Weights of a small multi-label audio tagger: log mel input.
Rows from block 7 of a small multi-label audio tagger, named by matrix and row number. Rows with one number belong to one neuron. Each number is 500 + 50 x the weight over its row's rms, rounded and kept within 0 to 999. All counts start at 0. Numbers have three digits each. After the name is the row's rms in percent of the matrix's.
Before each neuron's rows are labels from the 100 clips, of 14976, where the neuron reaches its highest value: "loudest band" is the band of the loudest frequency at the time of the peak. Only what is clearly more common there than usual is listed. The data: synthesised sound scenes: up to three everyday sounds over a background. In brackets: how many of the 100.
# fc1: MLP up (model.blocks.7.mlp.fc1.weight, 768x192), inputs 96-191
# fc2: MLP down (model.blocks.7.mlp.fc2.weight, 192x768, transposed), outputs 96-191

loudest band: 250 to 500 Hz (61)
fc1.543 090:470572470537476444488456553425433467525538491477447510549438498457632544590501498459471507544515481474482415630532469504468508529511557507502493518566527510477568613522429448524445451522455484581454532477386546611509470487465476575527550434538468504476496574495476508419509409506567495514
fc2.543 078:393575476516425443482539545499444483606443411470448481465467432478512574498497491593516493519432519457435559516577486565454538496505510382464457488428587497499504513571506491432516407553495528458504479458524503530525447506606594500548469383441553507525465453580469524504507479525463481533

loudest band: 4000 to 8000 Hz (42); 2000 to 4000 Hz (30)
fc1.140 103:556486476502455488511583456587542463519543580451408572419524504562482481512510509438512476512444483504550546568496593529537549531483549414497505448490522540474502412465429418506517573523441539493449493496497475462497437511418514521441525533482512467509458523472491401553379452423455549529
fc2.140 104:519487477479464492504590444487479506561527529440486415449562569542462463610381540448461528559521449530533519490430569527539494529491498540539456431486574513467450538483559490439458523518403538456526485460530543421530484446463559488464451566480567459475494550491486467534530559513470448411

loudest band: 250 to 500 Hz (46)
fc1.268 093:459559509522555429447606402520493475541435510497448467574454354537502486458590534468509530443545547449417506538495452499467449535506576489497568475535485520530488428531491467470478573575457472454422522482595516453497472437450549440522589465504430431511434462507477516464555548471516592479
fc2.268 104:554490508460552498518508498496512508504443483506603470439478643498526451610503473532434509517523500506494490457442454460431565555491438537510471492457465470464460550509561540553593514455476532468557474508840550436536519455502486442512505474509491578480424491500601559442498508480480492501

loudest band: 4000 to 8000 Hz (27)
fc1.428 107:487562475446414543442532555521466546487501527511569541494396499578520458545543510569424641437453563544480487568597555587503377468456539536384546553460598445519588492465420528537440435481412519570505458555491557410498448625522450516445515501570480433560551559525511455456439361473544568484
fc2.428 111:587603462539447468517468435467547555468432535517556434464459392445453497544451582516540517470442540536503598437446481509438554512492470575551507466503484423559428413579554542484447528506431520407440385448572443563486457490467486459429533571426564448475586522411551586507550533464584517507

loudest band: 500 to 1000 Hz (48)
fc1.320 102:521466491533567517465448506499503592480544412454571476497523514473555507469457489459469512487419514503473437467460521550463499476503501491554472456525557532513497565487510497494486455533539438520461536525424465461548550466474600526537555440586514618609523484544480528529500532444419560476
fc2.320 104:561510389615566475448537415489579520484473423455550546454461504509513492512493613468438520570471511439457491468476482502498476529480460508487542369525514463586493530561526470548532570543417520464434510500530572503476435493434441460532503543501498494461510510475504567429419490457502477469

loudest band: 500 to 1000 Hz (43)
fc1.178 100:539516476514503509510648496474544495589554509506528434532481490558540471474502395479503455520484448510455495536434531571513480479541539522521529566435459608431411638489467455507526532515507541466529439559427578455506501460472525577528516462429541449548443485469502560500528377487473433444
fc2.178 099:503455477489459441523458539452396498487426525489466434532509519483456562496454498362525479542522505517486594547441525515450624444597487525560472411584551479510465508540427479477490611556443520561459505469488452549495505517540487494505501595497592509483492572387498534498544581551455398486

loudest band: 2000 to 4000 Hz (35)
fc1.595 101:562543528503504423484523503442517498503530500523426361575476511456505557448459404552609553467416519453519456563537464476563459528505508520461605521421462493474498516540476450505550478492449529460483521501448456478568471506428520493527519500478404439577471536541494431450477391554459563483
fc2.595 097:605541476407426542436443462474565544463518577576429498432419542509579486455488546510513589456392494523570493497500500538472449473457518480484448498540475443443555449503432542484521473468530566600550424505525496498520533556518473527448461449524479445561429502499548553600459519467549543437

loudest band: 250 to 500 Hz (38); 2000 to 4000 Hz (30)
fc1.170 105:430547416557443437492552554496518495543571489434417415465472473427486488492527450437507596441580499544403387497563552551500476544493552464449434546410571594583498591552476519503522562521434508483535484467494455521504455560545518514454462463520483388559522620585475420503506346526496501490
fc2.170 108:552470471505467443377451420548557465467485559522569489512432442526528542540526561491454547505519523541490543538491543549448458552449566496481516578493462413514456521558557498636496509406499521493446502511571488608515509509513569494487492491408532439525533571476536499468448495523531495538

loudest band: 500 to 1000 Hz (68)
fc1.254 095:528516517572586467476610505467484451445506430474519474482412442485481528495574549453479529563458477401453484486501457485620531514494465512489559532464506583491475576458510491506405550492469513498412517483475454579564598428501453561576411500497455450451429515482496548481465502539517545504
fc2.254 095:564545532471539532493441599546453470522506547438511518498567528527452447572495435622444500570517510529530487445541442570454531472451566484473557420472445486547492588415516466476516511477463510490453533533485565427541420498439509457456561460539509515565513441542549557533500428441474588508

loudest band: 2000 to 4000 Hz (30)
fc1.327 094:482467545490570449444604530567577470473500482505407438478506461484426546480509609595482491402525517439516475576505496645576464500430519543531565448562584481520511542400521491430493519566435434546468496562485489509541558484465585588508534467550441493461448488399571526563469479517503548556
fc2.327 085:520492492536480509428474518431480424434558507441589548517548453505520423516496484409476499539520484576507500430485592522571469451506450545480476493542528528582528488415518449523441545497491461504469586486463426542457441452454592516493497589554515570551489552447352484467468544506523499426

loudest band: 250 to 500 Hz (46)
fc1.94 102:564451534504472425552498503504504431609552449539549466451471513489571547553552504470470525459487492523479512561580463540544512454597475503437478608481531545481523539527496425520423553573585522554524464502469462488480525494508519481585444474630466491570482558479449515577357509536432454452
fc2.94 100:573654435429464506462501459416532530480563510497499522535485525429543566499447422485566478564543402563444413500411490417488572654414445462599447585478452377592511507502526525552474460544471533529502513427511473429475485508441407503488524476487558471498524492433485369526507539482461487558

loudest band: 2000 to 4000 Hz (47); 4000 to 8000 Hz (28)
fc1.253 102:462520514477550515497541530438461542457521548521488459512376516488527537531542510601469484488374588528490489549534443557548515506539462520552426520486478544456535522477434459541386535488479444515490514455464523450497441446456657525495546520582586573519389540419499446572492472416531548529
fc2.253 109:483475467443578460468566570497561581484579460522418545496532480450494538501584530512439500529522466496506441547511434524526549535572473534489557525464414520518476476462428415537541618447560496559454579518523399526501542557391436508526485517525496473483484565507513534486584523425502523541

loudest band: 500 to 1000 Hz (46)
fc1.271 094:499589537521480522539547512496506413533579488416480431470539471472520449561542460452392531544539462437502524601573448448499473529410456530521580517459526590545484561451491484514391461516486480467425500512447572484528482583412444525481421495548478523545489546625553447471531430603461558490
fc2.271 094:525484517530465467525506539464470476462502481525616494427456502559457451527532564577464555533442503489513546497520471538480483523498513530459469566516472430508477498500598503408498530405479576467513471428443538499499561489558648522529465519592546588553425585566466396565455512525509507448

loudest band: 500 to 1000 Hz (64)
fc1.565 084:608441459476426509479447599552608538526519546489500503496525478646535562489565544509486468431507561553472518467509551574554412438487504490462541466555529445451528574541474488528404499615504422530528486524420537478554445471471478528519451562518543569523482542538470547548431463502506485560
fc2.565 085:389503509432518451563557507461490534502437405434521422551462546431509501525452472511505467454466505497449590511445584482552517429523464559466474535571491530531500439480584545498428515451510523456533455420472493504436552542539643471498485533568554510507555448462570507468577542501477463438

loudest band: 2000 to 4000 Hz (32)
fc1.460 098:439582439532498486515579424522529527590540474558468471487483371525551487470495560525588562382571477462489447548539558564489476552445522430401454559515493536498461498480492472487579519477472482446482531455511461474503373489535511515522554561448546554542485460519555435529475495521480506518
fc2.460 102:504477545469472370506480457523544468523428458611487491460545470518524446529491454509480570411519473528507498553473429509466583467475493509481474447493446438542340501455507517531494503463442469524376534559590520433602529514440493461473519457429559575468516550561501553530543507533437507492

loudest band: 2000 to 4000 Hz (40)
fc1.529 095:497478500599546449481530482527519453484479579515459459498464525516426567540548531608482519568466513440545475537519476560458509519529542554465567443513487575469449564548534511493491551469408508403408463500447504513494580550477565505472495460458396492477407550475498513477503422506406565564
fc2.529 091:481632561435441470462534545470511487554427492538468430499535467573449527547508510395530461422625525533526455579443505447496550491434516396531505556468455521446508509507466458503446463599447569499479473504486556579558455484481556465503535419508573499464497537533445493446526497539512449549

loudest band: 500 to 1000 Hz (45)
fc1.524 099:595546468502497464513568533507586461481494421484477484525479593481519525580569539623528544506504608506453500518495528512526496526417482444497471456416475559572475570479487513458493551561512474611495561447434562467566584519436443509576495445481487537559416484444579552524496442533448525474
fc2.524 105:475480474566470380537518595478555481568544446476421541402584507580435478568482553576568546520490429496516456549523434521565481487453484533429449524444558554573447583466463533471501582618451463530523519411520514511521548548484501551585478473486474532558504443486412470537421519504470492465

loudest band: 1000 to 2000 Hz (71)
fc1.366 104:534495583569578505479649432504498497552572499490527500445526463502500546395516538521628533472525520435469418443494487557517526553489574491486483509507578576471480497483435474473400529650468535403523476482549473540529480543462449461500528427481449363497560431491542483450541481470487479575
fc2.366 113:502580501471508482557509503502473447519456437517480454439461562483435478549544458544520527492563469484514476522536472432409484572421503484481494507458502459477554505613483607477454541500476507460580454501631438545577538509546421482503491456514432568538512520490498415440433481615495494526

loudest band: 4000 to 8000 Hz (33); 2000 to 4000 Hz (30)
fc1.330 097:563481461439489441625538480415414496441457472426467443519451432433573446523516540581470530532428577539427599539499485606501388516473519532479597485537472538555567585504435481497456496530539489536436525490423538493591522545458495474453547556560488506537373631470554491468453490494469591543
fc2.330 085:453548458487495432546458466505588581510482528434511466485467486549490557501462531526551408556459540574468513504582500508520574538523564551471404430462415476482476418537454501562470522470518516476491401438530539544443493564458475536437521540437536552429449579476543569486536476591500458465

loudest band: 4000 to 8000 Hz (60)
fc1.362 103:518570511503498494585471439390471461443479456415543479559442434454645485464505569541533500500457511452517481474510532584459476604518473513544503560507489506540533511536518408475540557547472526500418471511510508410504504405416490500454635470582557552580430538501535454487465495417526535497
fc2.362 108:501474420460508457544585397482552443499603456616499537473425477565516510475523588487471526420521590529517493581488547488467546450429461484526516509507465492445500388478509478520579494400549506565439487526498470504528526477526497474494521422559487542472548548540520482475547426502488552431

loudest band: 4000 to 8000 Hz (63)
fc1.145 091:528480552482509552475456555559528574490452563471423407468505545529573448484601513554440568467473517384490481571527469481543508561534520431505614476517532554437464509494509516557432557512438439555457566498425534453535472481481459508569470513558474402579424524495459514542466476424569515520
fc2.145 101:502562514507525496508524429514533485503479512487503569564421471499513538547502559531462461539537537556513431491529594512513482529524449596501527481515492476481549471411516456475507477637445401469541508560472526507424456424520527507490535468512532486452361425469541528483464483498522491433

loudest band: 4000 to 8000 Hz (27)
fc1.688 109:422538503520474397458507537451449412487534500429503573575503562535448555565493461532504505548484458422517370495509507603526443528544482475509485445499599504518553534449465439471545497507521516469458495463476462515535493569499500549479478456575429511513455461614530465465454487468535516523
fc2.688 116:483448478485495506532537447495524542468495415460459505484434517496506513521485624585541463466452600496428592511453562462548484502500632476536490400600488520530482436442466536571512443531474558531502572478563461483446592473464525383508520450466452424564516484417440609485603498465527568470

loudest band: 500 to 1000 Hz (49)
fc1.90 099:504483564478545508533508543499545532525530501518475475594557532468464534477509591606516521482569536467478503542510492599563391521470533397407491450501541393479526583511459451407470619565430544499461486458438491549479553500443498523533476444546532563493497616411476451564416506490519438534
fc2.90 110:466475619475510524523518519481573524457437506512557479527611498566506433507534633468464481391532512493552589517443566506481515503521530452503453518514449432367467518485502519473552544510532567556509514517513547437531533401473567466428469401456503438575578470562454569584487455428463468565

loudest band: 250 to 500 Hz (38)
fc1.110 098:442523566507514467458511537518437436485506597470410481549428397520469454509509484479506540469531445484587531547595518520465470495563607494530533535525573508522460469524513411493484493498419492411491526440469450521487396467493582490494553457504397425529502541617438525566495402528485580463
fc2.110 097:513505547396481512540509536532535416459491472443549448493450621441496466527519418517502471484526539494525539423422502391519623423479535540580476496534474533480462476409476502476563502557448463608434470452610541472424510504420498470493486518508549515536463529475567519407574549433466480460

loudest band: 4000 to 8000 Hz (33)
fc1.414 106:525454494532499422577466502497544441491617568496545506512468493568574478528516547499426410520468495481477555476505536498537534531473490535541463571576583540551472578422503430481452431522550528487454541460426531443461518420382526552560438525616521561477404519417445557518465516463470453496
fc2.414 109:513522503475514511502544536574495478516484431442517535508527493498447452517502422547485565455384454523444446486408581481521602512498493517472511586447472615588446489498587443593567426362525520439522553497558444491458522540515485533440458515410477512431538464589593468479582510486488487505

loudest band: 4000 to 8000 Hz (35)
fc1.525 091:405585453619528502454458508422468450511618603462538576517505485626514490492491457495423466555497603494513503463569512474472540486494543402535417568475533535506566473516471508459491545507464455523441492437507533499480488546498517488476516447510588480491493451609462422485469520492628589451
fc2.525 092:522585534497613476556506474480463504506523538527524450603506509456462511571531498548557425519555477655445496552411437469515491555487495566464539542460451488463490484509553536505423447469460488493567468623362435556436460477397547509496417443596436511468547529487465463485548397517427508480

loudest band: 250 to 500 Hz (54)
fc1.393 103:505499503638477575469444445423446454506494503440502547586486524534573510448553564497546477576521562445382528525596502495515567534496521485465459562458457503476587565425363448513442440570511472478534410481460599469569416450449535599411457508493560524466478480446517441539523515443542499497
fc2.393 105:458481471459495501479556477529469484537694539531474618483499449570496491541559489560509528525461436546429612563500459574389539477449465491571521513467451506488411422502480470573538451458566486547493591505512473515488417596510458513546493493494499466460528506572555523478567481538398549513

loudest band: 2000 to 4000 Hz (64)
fc1.384 104:534506533509492490580530512539527403495500510454523504517540565508575473458509452565499501505428576409435520454491520476504499477522549364470559429462470588457533460521474510505479436615458473488462574470433506636542568516506489485490527430457550507516423498554538473488464481511461591494
fc2.384 105:465490471478466657530455482459453501546541433392536503466529510520584438610482526464449447566420475555504480444465560540446546518507566435511425426484552617588420576419601521599554495504526467566470460542467587511513447464456465504500550532564483516484423520456500519548548512468500407499

loudest band: 2000 to 4000 Hz (36)
fc1.593 108:436553452514452480510544438511526520576549475548505487523424512525487572530576459513489519498446530489480477614530494480562535490436467522445504548500439549417491474558429469482444517479429478448492415547469548471553475551397493554453462567484520522425477465492533465534421488459438485501
fc2.593 104:468549496396519511433524512519560575640551523533467596466450470553528515474567426496563446579392508539616399491560521472463548509453599483503386555457428516536455490472480573508476537469489515567410554509439552553495536493443511451505610348509536468526509429501433523550520458549445524418

loudest band: 2000 to 4000 Hz (54)
fc1.187 106:401537549603476560493559492473521473559548569455458478504516508500469468495522440473448542552476569485521451544514533497577526551422507487441515537441452496485517518458435464464444622485482426519548463519487505456562521557438530532458527456576538523561430462671395460487422500481548517451
fc2.187 112:412567523507569420403443423466522485548473488515445539541466488485495549560499547483576483488522467494507360530519446497493434563443449590575495486500557429537461473439506486498460463452455462526543579511570497589507555502500534533539549560468498466519478461540433453438484595518569634545

loudest band: 1000 to 2000 Hz (63)
fc1.83 106:496553460478464490469515486478557488538591516459440508562448485475600569506507471455425566454407457488486546575471542479553506580548501324530507467608431513559532548573506500495455390505485489543495559422377499499466565509495505574548530490458500575526467512495481489566481476620454515451
fc2.83 112:586451493474466551447555444539593555505469408490500529530488467597527452484445482474616472490454481465401524435510543497530485558509521484479439577431437591404421456499519549518533475444461563440478542477579519506526481504589507496447450436481527442411541502446479551507618569498516443439

loudest band: 500 to 1000 Hz (43)
fc1.495 111:477501530504550452433535553509506404430484499504427493446420502495526478505613496506452527423486523419527452488472520548524474474463463578456628508509535506528528544396489473575540510514417368566359529520471526551499451557513579536570554562593475469524477493521594514527459461474491549575
fc2.495 117:478613536437467543444484406444467530410488534438563499499411523450558522482584431512482587493484568464554504531390528569417478523498511504521469444534454449437549509531428522455483410565493520530443510425473548472473411465440612516556526531433535438485511528564497483474528428454558523447